config.toml
encoder_activation = "gelu"
encoder_stem = "deep"
encoder_widths = [64, 128, 256]
decoder_weight_standardization = false
epochs = 10.4
warmup_steps = 240
Rows from block 11 of the encoder of a small image autoencoder, named by matrix and row number. Rows with one number belong to one channel. Each number is 128 + 24 x the weight over its row's rms, rounded and kept within 0 to 255. All counts start at 0.
After each channel's rows are labels from the 100 images, of 14976, where the channel reaches its highest value: "strongest on" is what is common among them; "colour at peak" is the nearest of a few named colours to the mean colour under the peak. Only what is clearly more common there than usual is listed. The data: histories of elementary cellular automata, time running down.
# c3: 3x3 conv (encoder.blocks.11.c3.weight, 256x256x3x3, each kernel summed), inputs 86-171
# c1: pointwise conv (encoder.blocks.11.c1.weight, 256x256x1x1), inputs 86-171

c3.31 [165 137 120 117 110 120 119 179  96 120 122 107 112 109 148 178 144 129 126  99 133 127 141 105 146  95 148  99 117 112  85 127 112 125 142 135 124 157 101 119 111 111 123  96 122 136 113 116 135 164  95 137 114 171 143 126  86 129 136 120  92 101 172 104 132 135 128 140 112 168 121 140 145 129 143 139 128 137 106 106  91 141 161 134  91 111]
c1.31 [141 108 153 123 108  97 126 139 107 117 127 137 138 119 121 130 122 148 144 130 119 104 107 137 154 105 128 135 127 133 128 141 149 134 126 136 130 146 129 134 139 125 175 122 103 156 148 147 138 136 135 139 112 151 157 131 128 124 117 126 116 107 130 118 135  93 127 138 136 152 124 121 153 157 130 152 136 121 109  75 127 147 144 139 132 119]
strongest on: large cells
colour at peak: black

c3.213 [139 123 114 133 123 107  98 155 128 167  67 132 134 117 100 137 140 127  83 109 122 125 198 105 134 119 118 106 143 135 107 165 153 114 109 138 107 156 110 110  86 129 152 140  84 123 146 136 145 117 140 122 137 178 158 111 147 118 119  59 127 117 133 124 115 137 134 145 107 126 128 138 128 130 135 145 106 136 137 147 111 114  99 175 147 126]
c1.213 [104 122 115 133 115 142 113 123 145 125 125 126 119 123 145 140 132 142 126 136  98 151 131 107  97 127 126 133 150  96 120 156 138 112 122  96 120 100 122 126  77 119 132 122 117 131 143 104 119 129 106 154 149 128 139 137 144 120  79 102 114 119 130 116 153 133 188 133 112 127 121 125 128 137 128 145 126 140 168  98 136 119 135 139 117 117]
strongest on: 111 turns on
colour at peak: white

c3.199 [157 124 178 141 118 157 126 121  99 149  99 126 137 108 127 116  93 134 104 108 122 127 146 112 129 177 138 151 138 137  97 190 127  97 105 113  80 156  99  86 126 132 121 209 107 152 145 115 117 127 105  92 127 136 111  86  93 145 108 100 108  93 133 189 117 102 157 114 168 130 127 136 157 148 115 131 115 108 123 111 112 129 155 117 114 128]
c1.199 [146 156 103 108 129 126 106 113 123 114 147 123 140 118 118  60 170 109 134 127 155 136 128 125  79 118 150 127 146 111 147 107 124 122 163 130 180 137 133 109 126  96  98 121 138 138 111 124 140 113 131  69 111 137 146 155 135 142 103 140 121 110 150 130 124 132 149 135 139 143 140 113 112 122 134 149 129 139 170 179 143 150 125 137 132 125]
strongest on: large cells; 111 turns on
colour at peak: white

c3.9 [142 129 107 116  93 132 150 125 114 119 105 159 125 150 155 143 135 159 139 120 120 152 119 149 129 139 128 144 103 124 165 130 107 140 122 138 117 136 134 146 162 128 152 145 122 147 133 130 139 132 125 127 153 105 121 102 113 140 118 144 114 145 130 149 123 104 135 124 128 163 163 161 111 140 133 149 172 142 166  92 167 114 118 135 127 127]
c1.9 [132 114 139 136 131 140 141 152 112 130 119 138 118 117 151 143 102 121 116 126 137 121 146 126 132 113 130 128 124 134 131 123 111 131 142 107 109 119 117 137 130 118 136 132 109 132 131 156 142 142 126 101 138 113 120 122 123 129 121 115 121 152 120 122 138 121 132 149 123 168 116 171 118 133 128 120 109 152 121 109 109 133 143 122 126 135]
strongest on: sparse start
colour at peak: black

c3.201 [136 130 103 199 120 156 128  74 120 173  87 105 114 110  97 131 113  91  85 133 116 109 139 130 107 173 124 117 119 153 110 134 145 105 128  96 146 144  95 118  98 104 101 112 119 111 140 135 100 124 133 145 136  72 140 129  96 117 121 103 111 136 126 159 123 147 128 100 136 129 146 111  80 123 132 151  90 143 102 148 120 107 115 157 206 138]
c1.201 [172 130 156 148 145 197 103 102 131 115 110 125  95 115 152 139 129 106 124 112 156 102 124 124 106 136 105 114 113 159 133 128 120 129 129 128 198 118 141 116 129 121  98 110  70 112 129 149 149 101 121  98 148  89 126 133 131 100 104 130 115 113 127 150 131 121  79 138 119 139 125 120 147 150 135 136 131 166 130 137 102 141  89 143 121 127]
strongest on: 111 turns on; 110 turns on; 011 turns on
colour at peak: white

c3.241 [142 146 133 130 141 119 116 105 114 141 154 131  94 106 121 141 133 107 109 136 121 112 146 113 145 105 139 100 107 101 168 146 115 125 121  99 156 154 145 110 109 132 147 124  70 114 116 106 108 125 120 129 119 149 118 132 122 116 163 122 193 119 179 123 106 126 118 105 137 142 175 135 149 124 118  90 118 120  75 112  97 132 114 140 180  87]
c1.241 [147 114 136 144 149 116 117 130 150 126 134 121 131 113 126  77 128 113 165 147 124 127 132 120 132 112 124 119 103 114 123 142 110 122 123 128 129 150 129  91 126 128 122 112 118 134 140 129 122 108 120 137 140 135 134 149 121 118 164 114 132  97 118 115 121 129 118 138 150 133 137 133 115 131 114  98 138 142  91 113  99 123  99 118 124 106]
strongest on: dense start
colour at peak: black

c3.200 [153 122 155 161 101 142 154 155 137 118 101 171 132  97  93 152 129 138  93 121 155 142 132 103 137 134 148 100 135 161 117 139 118  94 131 122 125 164 177 104  82 152 101 124 124 103  72 150 150 110 127  84 112 113 150 106 112 117 118  91 139 123 139 149 119 100 113 119 113 135 133 135 148 132 139 155  97 148 109 146 101 140 118 152 116 154]
c1.200 [ 91 136 151 130 121 125 121 125 143  67 117 146 121 115 135 157 109 133 111 134 118 135 119 137 136 103 136 148 119 108 133 111 109 124 138 124 120 144 150  99 124 128 142 136  93 125 140 163 132  81 126 112 125 127 111 128 131 125 125 132 114 125 124 138 132 128 135 131 129 123 118 124 137 132 121 134 112 130 142 136 149 139  97 139 121 123]
strongest on: large cells; 111 turns on
colour at peak: white

c3.36 [120 146 145 142 113 147 150 106 139 131 140 139 110  98 105 141 134 104 110 141 141 109 175 124 102 136 133 101 137 120 129 151 146  87 124 125 145 128 121  86 103 147 130 114 115 142 106 110  95 128 118 129 113 173 107  91 158 132 130 101 132 111 156 138 119 105 168  95 135  98 123 129  94 109 125 127  91 141 153 136 137 155 120 175 149 128]
c1.36 [ 97 137 153 129 114 151 138  85 131 113 147 106 151 133 135 109 122 100 119 105 136 109 146 117 115 150 153 101 118 118 130 117 164 128 123 132 144 108 131 106 121 148  94 134 133 141 128 130 136 123 143 154 123 146 128 139 156 117 123 151 112 108 136 129 118  91 131 111 129 112 127 129 136 132 151 146 107  84 143 144 148 133 117 144 144 108]
strongest on: 111 turns on; large cells
colour at peak: white

c3.169 [133 132  95 100 111 132 129 153 161  95 124 155 112 114  74  96 136 131 107 176 154 104 122 111 111 113 137 152 146 121 157 128 114  94 109 163 135 118 138 116 131 181 104 171 123 143 124 147 172 130 131 107 135 160 141 113 106 117 147 136 119 117 117 131 107 104 115 129 127 124 144 133 156 131 122 119 113 157 108  99 109 141 125   0 148 137]
c1.169 [100 151 118 114 129 121 143 125 122  90 131 117 138 123 128 145 113 105 124 121 126 138 110 118  96 146 137 146 118 130 114 129 119 115 118 125 109 129 121 121 131 129 134 145 135 119 120 152  89 122 133 124 117 109 123 126 127 142 141 140  93 128 141 126 123 125 151 125 131 120 125 138 121 137 125 114 113 122 156 109 169 114 100   0 135  97]
strongest on: 111 turns on; dense start
colour at peak: white

c3.26 [123 161 138 142 136 164 105 124 117 123 145 161 125 104 120 164 109 118  88 127 187 132 117 121 134 184 130 122 127 131 131 109 143 128 164 139 157 160  64 138 123 137 160 147  99 110 112 167 129 137 112 156 148 114 118 127  81 142 160  82 138 145 128 138 128 124 154 129 111 154 149 120 117 100 137 133  84 111  87 124  98 138 118 139 125 138]
c1.26 [115 145 109 138 110 152 133 105 134  94 120 121 133 113 151 142 138 131 128 153 171 140 142 128 123 105 146 123 125 159 143 140 106 122 147 148 139 122 150 111 132  93 144 107  74 130 150 115  78 110 134 105 106 156 158 113 139 158 135 120 131 121 140 120 122 135 130 151 130 115 136 112 131 107 138 115 132 115 114 122  89 153 115 130 137 135]
strongest on: large cells
colour at peak: white; black

c3.54 [133 126  98 129 126 111 158 122  96 136 158 108 124  94 119 115 142 152  85 151 124 162 141 110 139 106 122 141 180 100 143 127 149  92 115 109 132 132 119 103  92 113 145 196 172 161 109 124 131 135 112 140 141 116 126 103 138 136 108 126 115 125 126 140 135 125 130 118 132 118 118 126 142 133 131 142 100 110  97  80  80 107 134 122 102 127]
c1.54 [140 123 112 144 137 128 168 124 142 122 127 132 130 124 135 108 136 142 104 117 123 106 118 115 131 129 121 108 159 126 127 125 150 129 111 119 118 124  99 114 102 131 129 148 148 128  96 122 125 138 113 132 161 145 119 134 136 128 115 144 128 127 126 128 107 134 137  94 171 139 120 134 142 120 123 147 113 125  97 100 101 109 157 131 128 126]
strongest on: sparse start; large cells
colour at peak: black

c3.181 [ 66 139 113 132 149 158 102 100 100 138 140 130 159 114 121  97 159 115 118 140 143 121 175 110 127 126 121 142 146 106 124 145 125 111 133 126 110 117  97 110 106 143 136 140 137 113 130 104  93 114 112  98 130 105 121  90  95 123 118  83 174 122 117 110 144 111 101 123 130 151 123 105 127 108 121 118 102 129 104 121 122 111 113  43 137 128]
c1.181 [127 103 127 147 164 120 114 120 127 148 119 114 139 128 124 103 124 133 130 130 136 128 133 114 135 126 144 140 132 113 138 148 125 133 134 136 122 110 136 127 128 137 126 141 148 117 106  96 127 121 114 113 115 128 123 112 123 120 150 135 139 135 124 129 145 115 129 128 136 145 131 110 139 133 120 113 141 105 155 128 129 142 114  91 139 130]
strongest on: 011 turns on; 001 turns on
colour at peak: white